A small spectrogram enhancement model, trained from scratch.
Model: log mel input, norm groupnorm, activation gelu, widths [64, 128, 192].
Rows from block 4, named by matrix and row number. Rows with one number belong to one channel. Each number is 200 + 40 x the weight over its row's rms, rounded and kept within 0 to 999. All counts start at 0. After the name is the row's rms in percent of the matrix's.
# convs0: first 3x3 conv (model.enc.1.1.convs.0.weight, 128x128x3x3), inputs 45-59, a 3x3 kernel for each
# convs1: second 3x3 conv (model.enc.1.1.convs.1.weight, 128x128x3x3, transposed), outputs 45-59, a 3x3 kernel for each
convs0.96,173,163,159,166,167,172,168,195,179,183,122,123,150,141,152,146,154,163,164,122,135,143,139,157,139,159,160,157,182,164,177,168,172,169,180,193,189,211,216,214,215,215,214,227,234,227,219,213,230,217,211,213,226,224,225,164,171,167,177,191,175,191,193,195,113,124,134,100,116,129,130,132,139,162,164,168,148,158,173,153,172,161,187,199,193,191,191,182,198,187,196,102,100,125,133,119,151,149,159,151,170,191,183,174,180,186,193,191,206,142,150,154,139,155,160,156,162,169,207,211,209,197,206,203,211,200,218,231,224,233,210,226,223,227,226,218
convs1.96,168,187,204,217,167,179,123,156,150,91,214,226,221,207,216,192,209,193,193,228,256,221,225,187,145,173,163,129,133,132,137,177,157,151,181,132,95,157,176,195,190,185,186,185,183,183,154,200,260,183,217,203,249,229,153,191,279,303,130,221,211,184,228,212,207,223,209,208,206,211,191,198,190,202,204,216,168,175,177,189,144,138,112,107,152,112,122,122,155,110,81,240,240,234,205,217,219,198,197,183,161,210,202,168,178,184,198,162,118,212,198,219,188,199,200,180,178,175,161,173,185,162,177,158,176,147,131,123,153,178,177,185,180,197,176,144
convs0.97,123,165,174,175,116,106,131,117,111,94,147,168,152,160,164,159,202,176,188,163,154,167,191,148,147,131,118,98,183,193,207,154,171,189,173,184,205,209,217,219,179,178,162,154,161,151,211,213,212,193,181,184,178,170,156,134,160,189,193,207,258,155,147,97,156,165,152,176,138,159,189,180,164,160,175,163,198,170,173,199,197,180,151,160,159,132,168,162,108,142,132,156,142,167,159,147,177,175,150,164,173,177,197,161,159,199,178,182,170,142,161,165,149,155,151,168,187,185,191,210,183,165,181,177,167,160,165,219,225,224,179,197,196,176,182,175
convs1.97,141,230,209,209,249,248,249,185,185,208,215,214,244,201,200,208,206,222,226,223,224,224,203,224,214,166,180,191,262,253,270,219,257,290,254,277,307,197,223,230,228,212,213,200,217,239,180,193,209,200,201,194,230,253,234,350,345,374,194,207,177,0,101,112,202,204,206,192,200,206,212,196,216,218,196,227,195,190,220,225,199,250,268,196,203,236,180,201,244,229,257,214,197,220,214,213,219,197,213,215,224,245,250,187,182,263,232,264,311,209,197,222,202,214,217,202,203,222,243,203,187,219,194,224,217,212,244,218,214,215,203,191,213,232,242,245
convs0.98,134,192,206,186,103,108,86,122,86,73,167,152,151,178,166,169,205,214,184,158,172,130,183,184,127,113,83,73,175,187,194,153,157,159,206,177,223,226,229,213,135,167,165,148,149,151,224,234,213,169,168,159,172,171,155,107,156,168,218,223,257,109,158,112,168,159,154,163,165,166,206,192,183,174,170,168,168,169,159,210,206,193,175,191,177,178,168,165,163,171,183,155,139,174,158,176,157,184,189,154,191,183,186,177,158,182,196,188,192,175,184,175,160,167,148,210,199,199,209,216,193,176,176,171,176,196,190,215,238,221,177,174,180,171,177,171
convs1.98,163,184,180,200,244,261,241,194,208,164,213,189,211,201,214,212,204,219,212,207,214,218,216,253,224,168,198,196,189,185,202,204,234,284,266,324,293,188,187,195,205,204,200,206,216,210,161,189,181,181,188,197,261,274,251,361,370,356,165,183,192,102,136,111,191,188,221,201,211,212,209,204,218,197,205,205,187,204,217,222,231,243,131,145,148,168,219,231,249,277,249,214,207,202,200,212,239,217,223,220,166,179,180,151,197,232,237,284,272,196,195,203,175,198,214,204,212,227,170,177,172,192,223,209,221,236,223,169,180,190,184,193,205,220,234,233
convs0.99,081,182,175,172,139,141,116,157,178,133,222,192,216,217,200,195,190,200,180,219,238,215,243,209,167,237,207,200,189,175,199,190,191,181,119,129,141,169,176,165,170,177,166,97,124,122,187,190,204,163,191,193,194,186,186,161,65,119,291,166,94,174,170,97,213,241,210,205,226,204,209,182,195,212,270,238,215,205,201,206,178,187,216,275,191,178,159,130,115,126,146,193,201,251,211,234,186,194,195,189,195,237,222,204,177,172,167,188,198,230,213,229,198,207,225,179,157,175,216,221,193,214,195,200,183,181,180,212,162,167,191,191,147,123,132,138
convs1.99,086,244,224,198,211,254,193,129,154,219,219,187,166,208,249,194,186,174,214,195,201,215,189,224,209,185,211,221,202,192,169,229,251,228,151,186,221,193,210,206,205,213,204,203,213,240,168,194,199,203,197,195,176,162,203,139,179,179,266,245,274,289,322,252,200,206,197,192,210,234,210,195,188,191,178,96,190,226,203,168,179,204,255,273,173,248,230,199,195,163,184,210,209,208,200,203,228,183,222,226,208,170,112,215,219,215,139,182,189,206,210,155,210,217,178,189,203,231,209,227,187,208,228,198,178,191,196,206,218,200,213,232,184,172,195,268
convs0.100,116,220,234,241,187,171,180,194,200,232,242,235,200,193,179,172,179,152,154,159,235,239,192,233,198,208,220,243,244,237,175,233,199,191,153,112,120,154,152,146,163,150,135,164,135,161,196,164,194,188,179,178,184,183,163,261,272,280,253,252,245,318,258,229,249,227,191,200,185,174,181,155,156,246,244,215,203,176,188,160,162,159,256,253,277,228,199,262,137,141,220,225,205,215,195,194,169,177,161,163,236,220,207,220,190,188,173,165,169,238,223,193,175,173,173,160,141,153,231,216,216,202,203,205,183,176,189,165,130,144,193,128,164,110,104,103
convs1.100,068,155,167,190,153,208,209,85,147,157,217,233,140,196,236,238,191,220,209,186,203,236,207,230,177,210,222,237,135,192,143,229,221,166,140,159,161,154,166,188,145,167,209,153,178,190,157,181,171,185,198,206,152,167,188,107,68,110,166,165,189,216,212,226,189,230,186,194,195,212,194,170,179,155,201,148,179,188,230,171,211,208,126,153,186,146,189,194,157,169,183,221,187,198,202,207,168,185,226,218,139,163,115,187,215,187,184,151,158,177,222,165,199,217,238,169,176,194,147,180,174,164,214,177,206,133,148,149,175,161,169,199,177,156,216,173
convs0.101,111,237,202,169,194,182,164,152,171,107,166,180,176,191,202,173,204,190,184,271,206,195,207,172,195,186,120,116,156,195,183,175,184,158,187,173,167,253,254,235,196,198,178,147,136,106,234,227,214,223,223,202,202,188,153,175,152,136,86,108,153,68,80,108,174,179,158,196,170,182,186,183,179,150,146,153,178,166,169,169,147,162,136,196,136,157,216,173,137,177,188,171,168,178,167,190,199,191,197,188,181,197,175,186,176,181,182,186,183,159,166,147,174,184,173,180,186,188,188,212,199,201,210,186,170,182,148,218,227,222,209,195,206,164,158,142
convs1.101,125,226,272,256,233,217,201,224,191,160,204,179,211,187,173,186,215,203,213,221,236,219,221,222,236,237,229,193,250,256,310,250,214,238,246,222,248,220,238,195,186,197,202,212,194,213,186,220,218,201,208,188,213,219,228,288,281,254,69,138,209,137,152,211,201,195,196,180,187,195,201,208,189,246,255,272,200,220,227,253,218,219,247,208,251,303,227,168,281,213,202,204,204,200,170,166,167,210,229,203,263,244,299,221,215,236,274,256,268,190,202,220,211,183,182,195,197,206,215,203,204,223,180,194,220,215,191,207,225,243,192,207,222,215,212,215
convs0.102,056,202,269,261,222,181,190,214,226,221,177,227,256,190,159,175,171,204,178,251,246,218,229,175,94,205,185,150,227,213,255,195,222,222,168,223,224,158,147,163,155,108,145,122,147,166,231,192,179,197,219,199,164,202,195,336,285,282,260,197,135,209,199,185,204,247,237,145,213,189,188,175,176,237,261,248,223,197,154,176,174,210,217,221,204,176,169,180,210,166,192,203,238,227,191,159,189,187,174,122,223,207,224,188,202,235,194,185,170,205,225,256,219,166,194,175,165,204,213,221,230,202,212,179,218,199,180,150,139,149,190,142,133,122,130,146
convs1.102,055,186,133,128,150,155,222,119,170,190,200,212,212,232,228,198,222,195,188,212,223,183,188,216,261,190,225,252,155,161,144,162,201,211,117,169,186,185,182,183,149,218,164,187,201,193,170,197,182,197,151,230,195,139,197,82,70,189,207,164,259,314,242,213,206,218,197,189,222,215,172,202,196,119,150,205,219,262,208,184,237,204,105,177,143,168,182,213,152,170,221,222,260,217,237,225,239,180,250,205,111,188,115,191,130,152,99,134,171,202,199,208,219,226,243,182,193,229,211,155,202,197,210,187,209,146,160,173,190,188,192,198,180,139,190,186
convs0.103,109,237,211,231,212,199,199,191,197,214,233,207,198,201,167,193,212,197,176,231,268,231,236,230,155,194,204,170,215,178,178,202,141,152,108,63,116,199,171,190,211,191,196,181,202,190,207,190,192,197,213,203,209,187,178,217,239,204,279,259,225,316,283,281,270,214,233,204,180,171,188,189,193,249,194,214,214,152,202,218,159,197,259,213,305,197,178,238,157,162,244,231,200,225,209,180,173,200,174,197,218,215,202,205,177,195,190,169,179,241,204,216,202,175,165,201,160,176,208,209,190,199,207,202,188,190,196,192,170,173,232,205,180,165,161,168
convs1.103,113,113,112,195,167,220,193,75,126,171,234,198,198,202,215,217,197,193,216,201,191,216,220,265,226,210,203,233,159,192,192,180,227,226,144,145,167,214,204,195,188,200,205,196,188,184,196,201,197,194,216,229,191,202,193,39,84,118,145,165,184,160,233,267,200,218,195,216,204,206,211,185,193,200,212,202,221,235,180,205,189,192,283,183,234,245,253,268,179,165,194,220,216,210,231,208,227,202,197,209,216,188,188,216,221,210,149,185,174,219,203,193,224,231,219,213,181,193,219,202,197,217,231,208,179,186,197,192,188,160,198,199,184,153,172,154
convs0.104,093,274,300,267,240,229,217,229,243,290,209,235,195,202,194,201,177,189,194,186,219,266,144,194,197,154,240,267,228,247,210,228,238,214,188,192,192,215,206,219,196,228,220,222,209,216,211,188,223,200,210,204,212,210,222,370,387,417,316,325,380,397,399,439,227,258,184,180,215,189,189,207,207,203,254,195,199,217,210,189,213,190,264,265,247,211,187,222,162,203,227,217,228,205,204,198,209,181,201,189,204,224,220,208,204,198,192,193,180,220,244,215,202,217,195,179,182,180,214,228,213,204,193,223,172,204,221,199,221,199,197,208,169,164,157,196
convs1.104,086,150,187,151,161,216,156,156,144,118,184,206,219,231,221,177,159,200,158,165,231,223,163,217,190,164,169,188,146,164,143,199,200,176,202,156,135,188,191,184,172,161,206,214,197,210,208,155,170,176,178,169,172,161,187,152,58,58,103,123,103,175,141,140,173,201,203,229,214,212,193,225,186,158,180,143,186,222,160,191,246,200,129,187,114,152,209,190,150,187,147,194,230,196,174,206,193,195,190,203,155,161,83,188,189,174,166,179,150,170,188,158,188,213,194,197,196,193,156,174,120,218,230,199,190,167,170,159,167,157,212,209,189,194,186,179
convs0.105,050,218,260,258,186,166,116,156,192,240,205,241,261,212,251,205,214,199,212,200,185,163,172,159,147,136,171,106,234,214,255,231,196,269,198,221,230,143,170,181,178,171,176,191,174,166,193,197,164,222,198,205,162,148,207,254,243,289,246,221,190,157,142,141,224,267,254,213,271,212,259,189,196,227,243,226,172,154,203,209,162,215,215,253,234,189,223,199,215,215,241,243,220,243,181,213,212,205,214,208,185,213,209,163,209,186,190,191,185,230,217,227,216,223,206,229,236,202,197,182,159,196,186,189,171,215,196,227,184,163,230,172,127,185,160,161
convs1.105,051,127,202,188,136,170,72,149,141,192,182,218,172,211,218,183,257,170,163,198,230,221,199,186,197,172,179,181,161,200,147,199,204,105,159,167,172,171,183,161,178,165,221,176,211,184,191,180,177,148,185,172,210,182,194,72,133,156,206,203,246,255,281,181,198,165,205,222,175,184,201,168,222,176,143,168,180,183,162,196,172,171,143,208,137,173,201,158,133,165,168,148,206,196,210,181,142,197,194,195,135,165,124,168,177,154,170,177,150,139,156,202,171,194,176,149,181,177,184,188,178,210,189,177,180,209,221,167,154,134,209,157,198,172,156,212
convs0.106,055,252,255,248,209,221,200,205,220,192,239,223,211,209,210,141,179,209,226,207,203,267,189,198,150,165,208,172,201,257,216,228,236,231,218,226,228,224,182,164,228,207,176,267,208,251,188,188,194,218,231,185,207,200,204,282,338,361,322,307,328,290,264,257,215,276,216,209,232,190,208,220,182,265,269,186,219,223,176,217,236,192,219,278,234,231,214,271,236,235,237,230,258,248,209,181,194,221,211,151,243,250,197,245,199,207,196,197,194,236,251,223,207,233,231,179,192,195,235,238,207,209,229,172,258,209,193,222,197,183,212,164,163,251,183,190
convs1.106,062,203,208,137,100,156,183,149,153,171,203,182,197,202,227,246,218,234,224,211,206,229,179,209,196,204,255,198,179,245,139,192,168,171,199,203,193,193,215,173,189,162,175,172,174,159,164,160,179,209,182,175,208,191,208,129,99,119,176,151,186,243,158,108,221,185,187,216,211,227,196,160,214,128,200,154,173,233,183,189,171,188,124,195,159,154,151,129,134,117,172,220,233,204,207,182,231,152,221,184,123,195,100,183,165,163,213,164,181,175,214,167,207,185,204,146,196,206,190,212,138,195,176,160,143,170,151,136,166,182,233,209,172,163,153,180
convs0.107,048,221,203,194,204,178,170,180,164,255,229,244,232,212,215,277,201,207,224,179,215,186,171,172,115,133,153,183,205,254,254,199,191,243,165,186,187,244,264,270,255,228,233,205,193,211,225,244,227,261,174,186,229,165,145,260,265,307,239,197,137,104,124,134,223,183,236,246,212,220,240,194,218,266,259,230,215,233,214,182,153,193,249,245,194,248,210,200,184,211,218,206,259,223,209,210,201,162,194,187,214,218,203,234,208,182,159,189,156,224,241,269,217,266,196,228,187,200,234,243,196,176,210,198,181,235,212,239,212,244,179,169,179,207,223,201
convs1.107,056,214,207,200,185,181,218,103,121,159,160,163,194,190,185,218,201,198,217,194,212,195,218,197,251,201,211,203,138,170,150,209,234,220,160,179,148,167,145,173,215,235,199,253,179,202,136,173,167,165,226,194,194,199,163,117,138,206,223,201,243,189,235,236,211,192,173,176,201,190,171,186,199,138,153,137,227,192,194,218,167,201,150,227,130,196,202,166,112,146,187,200,214,196,204,201,207,167,190,206,191,200,112,173,221,180,232,220,179,148,158,163,195,186,183,182,180,193,150,170,155,214,163,208,146,156,229,143,171,156,197,171,199,179,173,167